{"horizontal_flip": true, "depths": [18], "kernel_size": 3, "widths": [96], "beta1": 0.95, "shampoo_beta": 0.95, "max_precond_dim": 512, "weight_decay": 0.1}
Rows from block 4 of a small image super-resolution model, named by matrix and row number. Rows with one number belong to one channel. Each number is 200 + 30 x the weight over its row's rms, rounded and kept within 0 to 999. All counts start at 0. After the name is the row's rms in percent of the matrix's.
After each channel's rows are labels from the 100 images, of 14976, where the channel reaches its highest value: "responds to" is what is common among them. Only what is clearly more common there than usual is listed. The data: patchworks of several textures.
# convs0: first 3x3 conv (model.blocks.4.convs.0.weight, 96x96x3x3, each kernel summed), inputs 0-95
# convs1: second 3x3 conv (model.blocks.4.convs.1.weight, 96x96x3x3, transposed, each kernel summed), outputs 0-95

convs0.32,109,203,201,207,197,256,172,205,156,189,231,214,196,213,184,214,287,122,198,193,198,152,238,193,223,182,181,178,233,271,198,240,210,184,228,195,224,225,174,197,190,197,159,203,165,182,230,189,221,199,271,194,191,188,153,149,178,231,210,240,218,178,210,200,213,233,152,174,164,194,198,176,187,190,168,218,189,212,223,200,209,230,180,179,189,180,258,198,87,211,205,188,169,210,175,219,213
convs1.32,123,223,189,203,182,203,208,211,183,206,198,221,252,153,217,190,219,140,184,193,183,275,168,186,218,207,209,197,167,161,222,192,179,172,210,300,205,189,201,272,324,152,205,177,176,166,176,214,188,192,195,194,161,190,217,228,195,224,199,174,236,211,182,145,179,193,241,206,162,191,159,174,228,253,211,198,187,175,201,186,189,189,231,200,212,182,176,211,217,243,193,188,229,170,214,185,212
responds to: honeycomb

convs0.12,109,247,194,209,172,194,208,225,189,175,189,147,213,174,185,169,213,187,193,170,192,238,193,213,194,213,189,197,194,99,193,202,173,204,185,214,191,311,268,201,236,195,220,166,223,232,179,213,170,179,185,212,205,196,197,205,217,248,203,180,205,213,199,138,162,189,132,251,198,199,151,229,185,176,138,182,208,198,226,192,195,209,190,263,230,149,180,173,196,201,152,193,181,178,222,230,209
convs1.12,105,161,192,241,153,250,178,173,188,245,206,247,178,250,184,233,155,167,255,165,252,168,206,215,158,172,227,174,206,209,189,198,190,199,199,181,187,204,189,272,206,209,193,193,197,186,232,166,182,185,191,242,219,181,239,181,224,195,221,180,149,268,171,168,221,187,296,208,184,203,219,238,228,211,166,266,196,202,223,208,166,179,172,212,175,210,189,186,159,223,190,188,204,231,185,151,193
responds to: looped

convs0.43,097,200,232,160,224,229,203,179,196,184,220,179,194,209,164,192,225,189,244,176,216,201,162,194,205,203,226,190,136,173,165,234,224,201,190,220,242,189,218,187,221,210,261,247,280,210,223,189,127,211,215,153,187,197,183,170,177,171,218,207,234,175,187,256,187,211,170,190,184,197,233,221,204,234,69,225,197,221,207,184,171,196,220,192,195,261,165,200,174,190,226,193,224,194,192,207,162
convs1.43,097,153,166,173,203,236,172,201,173,190,150,222,207,218,226,261,230,186,151,182,217,200,244,180,180,176,190,224,289,202,239,228,141,191,145,194,135,232,198,176,233,203,173,159,206,212,197,171,191,182,170,273,202,159,209,213,223,236,227,181,173,257,185,186,184,163,230,204,247,183,240,207,217,165,229,172,221,202,186,190,195,205,194,197,166,233,228,189,253,207,161,183,204,210,207,175,231
responds to: black; white

convs0.49,118,189,200,212,218,169,162,223,186,252,193,206,171,191,173,257,162,252,220,183,170,135,186,195,189,169,186,178,188,235,167,141,206,180,223,213,202,187,172,191,227,228,196,247,210,235,194,236,126,189,229,124,224,204,146,196,196,169,208,215,248,232,155,224,232,246,184,203,206,188,201,189,165,170,242,207,190,192,172,236,185,223,256,202,153,233,168,209,170,192,192,199,149,197,256,215,220
convs1.49,111,203,216,188,161,177,173,178,195,171,174,182,160,219,184,158,178,228,175,241,194,158,212,172,209,155,216,258,178,270,251,213,201,231,217,214,250,169,285,178,152,195,263,182,197,192,202,147,239,204,198,261,181,174,176,166,160,169,235,163,159,190,193,151,237,163,191,202,151,207,139,179,183,183,219,194,199,190,188,192,204,201,194,179,235,223,204,176,174,216,185,208,176,196,223,166,206
responds to: looped; crosshatched

convs0.2,073,172,239,175,178,226,172,194,236,260,240,168,231,233,163,150,123,186,230,177,274,143,146,176,190,190,227,185,172,215,202,184,175,189,164,189,190,215,216,181,190,219,213,176,240,174,165,245,145,175,231,244,128,193,200,218,198,216,181,190,227,178,220,226,162,208,217,204,152,178,175,171,218,163,201,196,217,207,188,178,217,172,206,277,177,182,191,206,168,221,203,208,167,235,196,186,193
convs1.2,089,182,212,209,210,219,173,222,149,192,216,252,210,223,245,133,197,254,187,169,221,176,160,165,169,227,202,164,159,230,175,205,196,153,199,190,187,219,215,177,245,192,149,227,239,216,214,214,192,203,236,174,195,197,197,201,190,166,199,183,198,221,194,216,169,196,121,205,155,183,192,225,196,176,161,149,172,164,197,155,163,185,200,246,180,177,151,197,183,228,153,174,220,137,285,200,209
responds to: honeycomb

convs0.44,074,188,189,173,177,189,157,147,111,189,204,256,182,180,158,160,212,191,182,204,217,197,209,191,218,158,155,223,190,212,219,200,210,191,172,135,220,205,154,172,224,210,221,208,226,188,227,180,145,222,243,236,213,198,197,169,180,251,175,180,156,220,207,167,135,172,191,249,195,233,131,246,176,173,206,222,199,179,237,182,177,182,192,217,173,194,219,192,173,178,230,230,184,205,132,210,240
convs1.44,096,212,218,191,188,168,168,160,205,161,174,183,266,175,168,155,187,194,186,176,178,180,198,215,226,221,217,172,191,226,188,221,211,212,204,181,176,247,198,180,182,144,163,246,160,239,222,213,248,205,216,207,86,203,187,229,207,155,213,213,195,174,165,152,179,175,202,241,172,249,167,195,139,140,179,185,166,178,197,213,192,211,146,232,229,153,189,195,216,199,184,190,204,193,244,206,238
responds to: crosshatched; centre pattern: crosshatched

convs0.64,095,227,161,222,192,189,151,168,197,142,203,144,277,193,192,186,178,183,188,211,181,189,188,160,162,239,155,195,228,185,215,216,184,193,259,205,219,222,164,210,219,169,195,222,224,196,188,181,181,226,153,175,256,222,187,193,213,254,194,201,188,229,198,164,195,206,159,252,241,167,269,231,220,212,214,167,210,188,191,126,213,157,212,190,228,200,240,185,208,176,223,220,191,186,286,183,220
convs1.64,092,167,187,231,173,209,147,163,222,178,199,170,231,183,204,223,215,212,159,200,227,259,250,193,197,168,207,182,243,271,205,227,194,190,209,198,212,208,189,217,199,202,209,183,173,193,189,166,190,205,201,207,189,191,251,198,153,147,219,192,161,265,182,151,190,181,254,216,228,245,132,153,164,216,221,182,152,182,219,142,191,175,193,176,144,206,190,207,160,179,199,176,262,188,187,165,145
responds to: crosshatched; looped

convs0.90,109,197,220,244,165,216,143,228,161,167,199,244,196,204,209,191,214,211,164,201,207,188,211,190,174,224,153,174,235,123,225,192,226,196,210,162,220,209,223,200,279,192,237,233,211,186,183,193,196,231,202,204,218,233,262,203,154,232,238,218,212,200,224,128,231,211,201,181,298,181,144,190,196,189,252,180,211,217,244,181,192,223,252,244,161,187,199,197,203,187,204,211,177,195,215,167,177
convs1.90,113,230,157,217,184,184,184,153,229,220,158,119,179,186,189,159,196,205,264,173,228,154,209,203,197,150,218,224,196,164,187,207,173,176,191,186,198,245,147,232,247,173,191,186,221,174,195,231,216,173,189,201,214,164,200,184,244,174,191,187,165,202,167,195,252,178,189,226,200,222,269,242,202,238,163,249,161,160,175,200,176,199,189,213,147,284,186,211,187,220,194,183,151,196,181,185,192
responds to: looped

convs0.95,085,214,227,234,223,208,184,180,166,182,228,187,238,217,241,134,200,214,187,205,204,135,211,213,184,183,201,185,147,218,233,209,191,225,150,224,231,177,200,182,171,206,218,192,262,202,244,229,158,155,136,210,225,190,217,174,170,215,202,158,216,234,230,238,120,185,198,198,165,192,192,196,160,228,128,224,196,207,197,191,226,158,156,194,260,142,199,172,193,195,206,210,231,187,193,146,181
convs1.95,094,201,157,140,202,233,209,238,192,205,187,222,221,207,205,280,193,202,184,210,222,240,192,222,165,208,211,191,236,167,197,254,205,207,200,132,175,233,215,234,225,194,181,209,216,193,134,144,224,243,196,230,226,211,193,207,269,230,193,174,240,184,188,210,170,194,135,218,270,213,209,194,235,178,238,177,199,175,181,155,190,202,252,183,243,231,223,160,202,171,191,245,188,222,176,226,232
responds to: white

convs0.23,099,185,203,165,168,212,183,218,224,218,207,117,213,206,215,167,233,201,207,195,172,231,209,188,214,231,181,218,230,259,185,199,187,163,264,217,168,224,204,135,199,193,225,210,138,178,202,198,218,170,219,189,139,188,170,170,177,184,229,221,185,159,209,184,261,226,186,151,152,184,193,208,231,164,203,275,169,200,193,207,166,212,149,152,220,194,231,175,159,231,190,192,172,199,181,262,232
convs1.23,106,233,193,193,237,203,191,190,200,205,214,233,204,205,199,204,186,159,248,178,187,158,241,218,227,194,245,197,200,110,172,211,162,193,177,203,215,230,184,212,241,197,144,171,205,213,217,211,207,195,177,213,281,194,166,210,197,181,152,207,231,211,188,142,216,197,129,216,237,192,248,199,150,218,226,119,201,175,229,181,195,196,202,297,200,182,219,211,237,193,200,184,228,170,224,211,229
responds to: triangles

convs0.88,088,211,172,170,175,234,153,218,175,193,187,232,223,203,189,209,137,144,125,221,194,217,272,259,178,251,232,156,195,178,217,192,197,240,190,148,228,163,219,151,194,218,159,186,198,210,186,194,226,238,153,242,205,238,175,215,220,202,179,203,131,243,230,186,146,204,210,191,202,195,230,177,161,177,190,206,228,258,227,211,217,187,179,170,185,182,211,183,173,203,210,203,233,223,181,200,249
convs1.88,115,181,168,219,204,175,199,158,237,208,196,170,206,202,170,175,231,267,262,175,179,168,131,144,194,182,193,227,214,136,185,212,178,170,232,183,182,197,236,171,157,200,198,198,238,215,192,185,182,169,217,169,243,163,232,172,205,198,232,178,273,206,181,215,221,196,150,198,286,193,216,269,179,185,221,222,153,167,185,192,194,187,190,225,189,244,209,185,188,184,211,187,170,169,230,238,190
responds to: looped

convs0.50,156,176,202,184,215,225,143,197,136,221,243,195,195,191,245,245,171,202,218,236,226,234,173,220,208,192,172,201,211,191,135,152,230,197,196,180,165,210,193,216,183,161,209,199,169,229,182,194,181,164,224,226,216,231,158,240,251,196,209,195,217,181,188,281,203,177,190,177,195,146,171,220,224,218,164,232,190,201,270,198,224,171,191,175,207,213,186,199,167,125,183,203,145,265,166,168,223
convs1.50,126,209,169,144,229,181,290,189,206,180,240,192,202,205,220,224,149,207,158,223,168,163,164,214,208,233,185,199,224,207,244,146,200,239,220,181,187,186,175,172,99,179,206,184,174,178,221,179,226,179,207,212,227,188,207,198,171,171,175,183,173,235,216,269,196,165,249,211,227,230,186,173,174,163,156,148,210,166,203,179,218,193,180,153,204,188,192,179,232,186,183,241,221,162,160,208,209
responds to: white

convs0.16,090,209,163,245,213,107,166,200,208,178,216,196,163,168,187,213,213,290,164,200,198,162,202,185,192,188,163,203,118,140,187,177,228,176,200,172,173,204,202,222,271,189,228,178,244,200,187,192,185,184,285,198,230,212,249,198,209,199,212,203,241,212,219,213,205,249,217,233,249,204,206,237,227,168,196,144,204,199,212,204,194,199,197,180,185,173,207,197,196,168,205,167,182,171,154,195,208
convs1.16,090,177,230,226,190,194,219,173,279,221,164,201,186,202,179,203,224,320,253,188,189,191,189,207,209,224,163,174,165,201,220,213,189,184,152,231,259,165,159,179,226,163,219,164,219,178,152,217,212,192,251,219,185,182,171,185,200,241,173,181,170,184,184,155,132,200,175,264,174,207,202,230,213,170,204,215,195,170,196,235,154,210,216,213,226,233,199,204,193,223,209,174,215,188,235,174,177
responds to: looped

convs0.68,087,212,165,202,264,225,211,141,169,224,184,218,178,238,184,244,214,242,177,177,244,257,165,190,184,175,187,184,222,175,189,92,171,167,212,203,164,164,198,177,189,226,208,213,167,148,175,211,174,195,191,191,160,214,220,256,190,207,228,191,197,231,199,205,192,165,144,244,189,136,166,232,220,173,138,193,162,189,193,167,181,216,204,212,192,252,211,186,160,194,190,213,214,218,197,216,230
convs1.68,100,195,203,220,265,239,221,179,222,203,200,201,161,165,204,199,190,189,162,190,216,180,223,230,218,201,197,223,202,246,162,205,207,179,150,174,174,267,182,169,204,189,232,203,179,186,209,250,201,241,147,194,226,224,294,233,222,241,173,194,180,180,168,235,233,201,256,169,212,215,169,221,219,188,173,187,204,183,190,125,200,184,216,173,235,240,183,203,189,157,202,173,132,193,130,192,222
responds to: triangles

convs0.56,079,230,192,217,173,228,192,206,240,171,222,171,242,184,218,246,249,136,187,185,220,183,198,238,221,242,216,191,207,230,175,206,195,164,237,250,182,247,156,188,167,188,208,200,221,166,180,212,151,219,200,180,179,220,183,164,199,205,180,204,224,206,185,114,175,218,204,203,162,160,193,159,229,121,297,192,209,254,177,177,222,185,207,192,216,199,206,170,163,167,190,151,208,184,171,191,212
convs1.56,113,207,238,221,217,165,186,265,178,166,201,168,198,201,175,222,176,196,201,198,192,251,186,191,205,254,167,229,146,307,165,164,194,225,179,274,158,228,175,125,179,217,203,145,178,179,206,184,201,193,210,165,119,221,249,197,190,207,179,213,194,183,197,191,189,198,234,207,210,177,181,217,216,165,232,193,194,204,205,240,191,186,197,229,176,202,223,182,173,190,181,183,162,200,187,152,248
responds to: speckled

convs0.58,128,197,136,147,228,233,182,164,184,222,145,185,174,213,219,235,169,171,144,188,214,198,209,219,200,161,179,231,228,215,136,162,201,180,227,206,193,177,197,195,157,179,184,211,189,212,145,239,166,206,168,182,278,201,209,237,196,227,205,202,225,224,202,251,212,190,167,191,215,176,180,227,242,134,171,204,198,220,166,189,172,162,187,205,220,200,229,187,108,232,200,198,171,196,146,183,229
convs1.58,118,205,214,181,214,190,246,167,236,194,229,161,184,142,187,216,135,248,196,255,163,203,151,194,219,213,235,213,192,240,208,171,231,204,230,182,198,189,242,154,99,180,203,231,185,179,252,156,222,192,188,160,206,211,205,201,245,205,181,198,205,239,242,238,237,221,273,171,183,186,174,162,182,181,145,190,176,191,196,174,195,214,186,174,220,194,223,197,214,162,208,230,237,172,173,204,170
responds to: white; labyrinth; zigzag

convs0.87,090,195,179,161,228,189,188,210,138,172,247,150,171,211,198,193,138,117,207,239,207,127,197,197,208,224,199,188,147,151,197,168,212,190,189,195,224,150,160,162,164,201,171,159,219,155,179,187,203,223,166,255,217,200,196,237,170,219,181,183,207,191,231,250,230,225,233,232,254,199,246,191,218,209,236,172,196,240,212,180,192,213,231,177,153,232,203,165,189,229,197,212,203,194,196,247,201
convs1.87,095,199,178,253,181,183,189,163,251,230,223,194,200,202,164,202,229,233,279,193,172,213,232,204,177,206,205,148,181,171,211,238,208,197,178,260,223,196,194,181,251,199,211,170,223,205,173,174,222,221,256,206,189,173,229,215,254,174,214,171,196,225,158,140,172,134,163,223,207,168,205,268,189,190,222,195,197,163,171,295,203,159,193,191,180,239,193,192,205,208,195,199,212,209,250,199,224
responds to: grid

convs0.73,088,242,173,205,200,206,198,188,246,219,209,226,227,205,213,183,201,174,196,188,183,251,202,184,247,163,198,160,195,205,141,206,210,212,224,194,168,192,193,237,228,219,195,225,121,218,179,224,226,193,154,169,223,184,174,201,189,233,280,190,184,122,212,203,247,201,160,203,203,197,151,209,136,201,201,214,238,166,171,222,170,206,132,225,216,201,215,225,251,173,199,258,237,214,231,254,186
convs1.73,111,185,221,227,163,224,256,256,183,184,231,223,224,198,201,216,150,199,152,202,213,206,209,189,203,251,250,231,215,174,167,251,204,184,219,271,211,219,212,198,152,206,196,242,217,213,216,221,185,176,163,187,201,214,193,219,249,208,198,182,278,236,205,230,226,203,222,194,192,188,205,165,166,181,224,195,232,190,236,206,194,203,239,165,202,176,187,228,317,213,176,180,205,142,194,215,245
responds to: honeycomb; grid; labyrinth

convs0.4,099,203,134,202,189,202,213,226,223,194,143,209,198,191,169,259,180,205,159,195,178,168,226,216,184,193,184,151,233,186,177,166,205,188,176,210,239,224,178,239,228,181,224,208,152,211,171,197,205,219,181,194,191,189,160,211,180,173,198,206,197,239,133,210,174,251,190,193,188,212,200,221,223,176,208,257,236,211,190,178,165,201,199,169,187,201,299,161,135,280,188,198,184,142,145,187,182
convs1.4,093,219,207,158,183,241,202,167,173,223,234,217,237,198,207,167,184,176,192,230,185,219,168,184,228,212,211,224,246,229,204,195,192,210,227,221,213,152,191,199,165,206,189,194,200,202,222,168,221,264,199,184,213,231,193,212,235,234,184,227,216,199,209,261,173,159,206,221,173,181,161,209,180,217,201,122,141,159,203,156,186,186,222,220,207,146,116,191,227,105,159,164,208,147,219,228,200
responds to: black

convs0.92,090,167,173,216,193,177,200,221,221,144,198,272,184,176,166,162,266,176,225,221,239,189,171,184,201,159,140,194,266,267,211,197,196,151,181,197,212,185,201,168,234,214,223,261,237,238,180,196,142,198,202,221,181,190,128,200,210,197,211,172,192,214,188,183,202,192,210,203,202,220,224,153,191,208,204,184,214,211,230,189,203,226,196,116,164,152,191,199,163,228,205,196,174,189,174,140,200
convs1.92,102,230,188,209,220,237,141,180,188,178,169,194,191,223,209,259,215,222,198,172,148,165,159,203,254,182,144,183,205,264,203,209,182,209,177,177,204,247,195,187,177,179,192,133,197,197,247,191,159,216,212,205,133,187,153,154,195,198,193,223,140,204,171,188,172,175,199,199,194,187,215,254,181,218,140,229,183,186,135,239,182,189,180,197,178,271,191,216,179,216,168,193,193,217,245,174,208
responds to: black; looped

convs0.41,115,221,214,241,232,183,191,202,259,202,170,147,205,203,203,204,212,197,188,214,213,163,195,211,250,204,174,191,183,166,158,158,197,165,194,265,230,195,187,158,283,190,181,245,199,171,195,214,208,226,193,213,182,205,207,226,151,206,214,206,279,188,223,249,204,196,187,174,216,204,184,190,190,84,181,211,187,202,184,206,204,213,236,192,202,205,219,152,192,195,207,222,199,174,106,228,231
convs1.41,104,169,216,191,218,240,230,171,204,188,168,203,177,194,215,222,259,215,228,186,182,210,169,211,243,184,199,215,226,233,158,217,177,198,164,146,232,197,186,193,177,180,161,188,161,217,210,281,159,237,231,196,242,189,167,259,267,196,185,200,210,194,193,332,163,212,178,172,195,226,210,159,238,220,184,207,218,206,214,184,202,242,176,165,193,190,187,237,165,208,197,171,208,209,184,213,173
responds to: triangles; looped

convs0.28,087,169,187,178,179,187,191,257,179,179,207,206,257,203,196,233,203,155,178,254,171,205,232,216,196,202,169,162,253,260,223,172,209,208,187,191,226,194,136,249,254,231,227,168,177,184,193,187,187,227,125,184,174,217,233,243,158,211,228,174,211,180,183,159,181,197,241,155,197,231,226,198,216,233,248,174,204,236,207,230,186,216,223,177,212,129,151,203,193,191,206,215,131,211,188,193,188
convs1.28,088,246,197,228,215,172,187,229,220,233,203,160,206,191,224,189,199,263,268,146,226,186,203,178,151,243,209,208,181,162,208,255,190,177,195,154,157,201,226,180,165,176,172,178,238,166,171,189,209,176,233,193,238,175,195,165,204,198,205,207,200,246,197,240,210,201,206,214,259,164,138,219,235,170,209,189,192,193,171,114,202,197,194,182,181,209,232,160,151,229,209,183,225,196,245,231,261
responds to: crosshatched; triangles

convs0.55,091,185,206,232,216,170,209,226,197,139,201,190,192,209,200,139,192,172,199,211,166,215,157,197,238,177,108,239,203,181,205,152,157,206,250,235,183,188,185,243,164,205,203,191,223,215,178,223,203,218,175,150,159,186,157,174,219,242,167,171,174,205,198,194,253,184,220,183,176,194,196,204,210,195,242,169,226,193,225,156,198,215,241,183,290,226,199,165,236,202,180,169,221,191,225,271,233
convs1.55,091,220,236,236,180,182,229,179,188,241,165,219,224,159,170,239,191,212,184,241,261,184,204,193,159,251,153,181,198,217,200,248,224,180,144,160,230,166,182,212,183,148,173,271,200,153,165,211,185,191,188,294,217,186,197,200,212,214,197,199,151,162,228,190,216,212,165,179,212,229,198,176,237,189,225,232,189,199,186,190,208,176,190,164,224,118,210,230,224,198,237,186,157,219,208,216,187
responds to: crosshatched; looped

convs0.91,101,194,183,201,155,241,178,203,180,194,184,174,166,178,231,139,162,171,247,154,203,148,196,200,173,184,198,165,216,202,195,146,188,155,188,208,227,269,208,145,253,216,208,194,205,169,208,211,168,227,177,253,145,192,205,167,188,221,200,209,242,181,163,234,169,192,176,201,223,196,170,184,183,193,198,209,216,194,207,212,205,205,183,141,218,203,147,236,158,254,159,187,178,202,286,247,171
convs1.91,110,215,263,235,241,180,135,225,179,176,189,178,219,228,152,191,183,196,172,179,216,209,127,186,168,152,156,170,190,180,227,196,190,195,129,226,201,207,168,224,250,209,213,155,205,162,174,170,193,179,204,232,187,217,191,185,185,192,225,216,162,229,216,212,216,186,143,210,135,178,246,233,215,272,171,178,176,219,216,246,222,227,206,204,194,206,227,193,189,180,214,209,248,178,251,172,160
responds to: white; dotted

convs0.83,131,184,207,170,207,166,225,188,215,180,182,264,170,193,186,217,167,210,220,196,160,170,191,215,149,141,171,175,144,227,155,188,190,196,200,213,201,214,131,165,250,170,242,217,197,226,213,212,231,213,175,213,179,186,221,231,215,208,192,173,175,164,185,246,231,178,222,239,195,201,235,191,183,203,133,224,193,178,211,164,204,195,168,163,157,213,189,211,230,216,192,194,204,183,137,315,172
convs1.83,136,241,254,237,218,216,174,220,260,213,181,192,231,212,169,190,241,131,162,199,174,230,197,173,219,211,181,166,195,232,182,213,197,196,170,195,206,202,196,257,217,222,197,202,202,143,198,180,220,182,171,163,198,193,188,251,157,149,220,235,215,204,198,162,179,199,144,231,178,223,169,218,201,219,201,187,191,213,178,290,190,227,157,222,151,188,201,201,243,212,201,202,239,195,278,274,203
responds to: checkered

convs0.21,071,219,174,172,154,211,134,195,164,210,215,155,243,188,201,230,172,173,182,191,196,142,227,202,189,199,154,221,186,178,193,172,234,194,205,198,172,160,146,156,199,173,220,176,245,201,198,161,146,191,178,255,226,189,195,182,148,218,185,166,183,164,202,173,196,213,174,193,174,251,219,260,200,220,227,213,194,180,223,295,187,179,223,239,235,194,200,159,132,170,223,185,201,184,186,166,214
convs1.21,082,182,247,213,167,202,167,190,201,210,209,197,180,201,173,197,199,191,235,215,214,184,232,224,222,223,231,194,170,230,146,206,219,238,180,179,216,183,271,148,209,201,148,209,197,235,166,193,224,195,204,173,162,188,186,95,236,205,182,198,183,251,211,166,213,205,217,243,220,195,190,195,189,153,149,191,189,188,218,219,187,210,141,237,277,120,224,181,212,194,155,182,207,201,216,184,257
responds to: crosshatched; zigzag; centre pattern: crosshatched

convs0.6,073,228,218,270,187,202,192,212,163,203,196,224,194,215,229,225,184,182,153,176,146,154,209,183,163,132,228,202,192,168,201,131,199,201,228,212,212,244,165,241,154,129,211,164,162,204,224,223,192,254,232,194,244,220,177,137,152,226,197,194,238,226,235,189,245,196,199,274,226,178,167,174,194,178,203,167,205,225,200,208,166,194,182,217,187,217,227,181,172,238,220,214,221,205,166,206,193
convs1.6,090,161,196,149,217,199,174,174,204,226,155,207,184,220,167,255,214,197,230,170,202,220,188,251,206,183,141,191,259,175,202,241,187,220,149,195,181,223,198,182,234,242,193,130,185,217,208,183,202,178,176,279,203,192,219,246,208,237,233,163,179,161,163,211,138,171,229,234,238,193,255,242,225,181,213,252,219,177,218,220,177,153,218,179,213,225,167,178,204,194,167,231,216,227,178,203,192
responds to: black; white

convs0.60,090,206,142,239,231,201,163,157,227,159,214,207,209,187,200,238,191,204,208,185,179,231,251,218,260,186,206,192,229,271,256,236,189,239,190,222,152,191,169,148,244,160,183,179,170,242,220,171,225,185,167,210,167,181,205,255,163,219,192,195,214,145,205,184,203,211,169,160,166,159,159,203,187,210,173,167,196,191,183,217,219,171,180,179,150,193,199,174,241,207,200,174,189,178,277,243,191
convs1.60,101,217,208,255,221,216,227,273,129,178,186,216,216,194,206,180,167,152,192,199,165,178,210,184,172,227,219,206,184,197,191,177,207,196,289,264,226,165,226,208,212,208,191,189,207,229,200,254,181,185,175,174,146,207,145,205,257,210,190,195,255,180,212,212,252,206,211,227,177,195,222,223,257,213,249,208,225,212,203,194,194,241,258,154,196,202,196,190,248,208,165,210,217,168,190,175,248
responds to: looped

convs0.20,076,191,175,110,186,225,192,137,162,224,174,191,205,234,200,146,120,193,215,180,194,194,172,177,193,207,201,225,203,197,165,185,223,256,195,202,186,233,210,202,191,198,228,220,133,251,213,245,175,171,158,171,220,196,226,233,221,178,224,221,186,132,195,185,169,184,169,172,236,215,147,239,188,194,185,176,233,143,179,234,231,231,197,200,242,192,175,153,208,227,201,224,204,165,224,222,222
convs1.20,091,221,230,232,222,260,273,215,215,198,211,215,229,167,219,142,190,236,215,169,211,227,149,192,193,183,226,185,222,184,173,224,191,220,211,209,177,180,215,197,236,211,184,204,220,180,201,165,195,184,192,225,211,196,244,229,242,216,166,214,293,197,201,206,251,214,223,241,198,266,173,220,214,185,139,189,184,209,199,201,216,196,266,284,161,194,177,194,197,270,194,186,242,193,224,206,220
responds to: grid; zigzag

convs0.81,105,167,231,160,147,234,166,217,227,195,179,142,181,213,179,162,168,162,192,161,267,147,227,181,213,194,154,209,192,177,183,146,187,220,217,204,213,221,190,209,234,217,197,195,240,215,222,200,154,218,215,242,230,184,141,203,224,182,210,192,203,177,173,126,185,246,199,239,159,227,218,236,168,237,151,198,174,170,224,202,196,221,192,240,194,185,222,163,231,159,175,196,186,207,248,145,239
convs1.81,126,223,265,224,200,164,195,164,224,181,194,124,182,170,197,231,200,189,137,250,163,174,182,219,221,220,172,175,216,300,221,169,267,187,175,253,175,220,181,175,180,191,226,221,155,215,212,215,196,199,175,222,195,206,193,173,175,175,223,215,196,223,251,198,192,180,235,157,191,189,174,142,193,203,202,209,195,207,189,162,224,211,147,173,161,154,175,235,159,222,216,183,197,212,166,215,166
responds to: honeycomb; looped

convs0.45,105,223,192,212,176,202,179,204,192,186,131,219,215,224,229,202,190,210,194,168,197,181,189,226,172,180,235,227,187,268,204,161,224,126,256,185,186,188,206,221,147,220,223,229,145,179,180,222,195,201,182,224,194,198,206,204,199,208,189,106,262,170,236,230,201,237,168,168,177,211,195,189,188,225,203,229,170,240,197,165,193,178,180,181,215,145,198,218,235,206,209,89,216,202,181,187,173
convs1.45,112,199,161,187,238,189,202,195,219,230,272,202,218,235,204,221,207,209,173,146,202,185,196,202,147,223,189,175,234,158,163,218,269,248,207,169,180,229,191,157,195,227,152,136,209,212,203,184,184,208,250,200,241,180,231,191,198,209,236,208,203,224,184,199,171,170,221,190,264,224,251,229,224,128,209,172,182,164,197,181,165,167,215,198,209,233,158,172,217,182,191,286,191,200,164,213,197
responds to: white; zigzag

convs0.22,091,165,189,171,190,185,134,206,250,157,214,223,297,230,220,174,206,179,256,193,199,206,179,173,209,211,209,204,156,212,164,227,176,208,208,200,161,212,173,278,231,202,192,182,149,210,222,200,187,210,159,165,236,190,211,202,192,216,237,190,249,152,202,181,203,243,168,161,192,236,172,199,182,187,157,240,212,213,208,220,219,200,215,139,265,150,197,227,193,196,182,212,224,208,138,220,207
convs1.22,115,211,204,212,218,197,156,217,187,218,182,220,222,186,193,147,212,237,174,189,191,251,179,184,204,217,206,233,196,182,229,271,164,183,182,244,224,166,210,217,275,204,214,237,195,199,189,237,195,173,229,225,141,172,171,214,184,175,196,171,240,216,151,192,166,182,228,220,193,213,217,205,209,185,208,192,187,178,193,169,162,178,268,275,195,202,161,174,212,216,177,176,206,160,318,223,196
responds to: honeycomb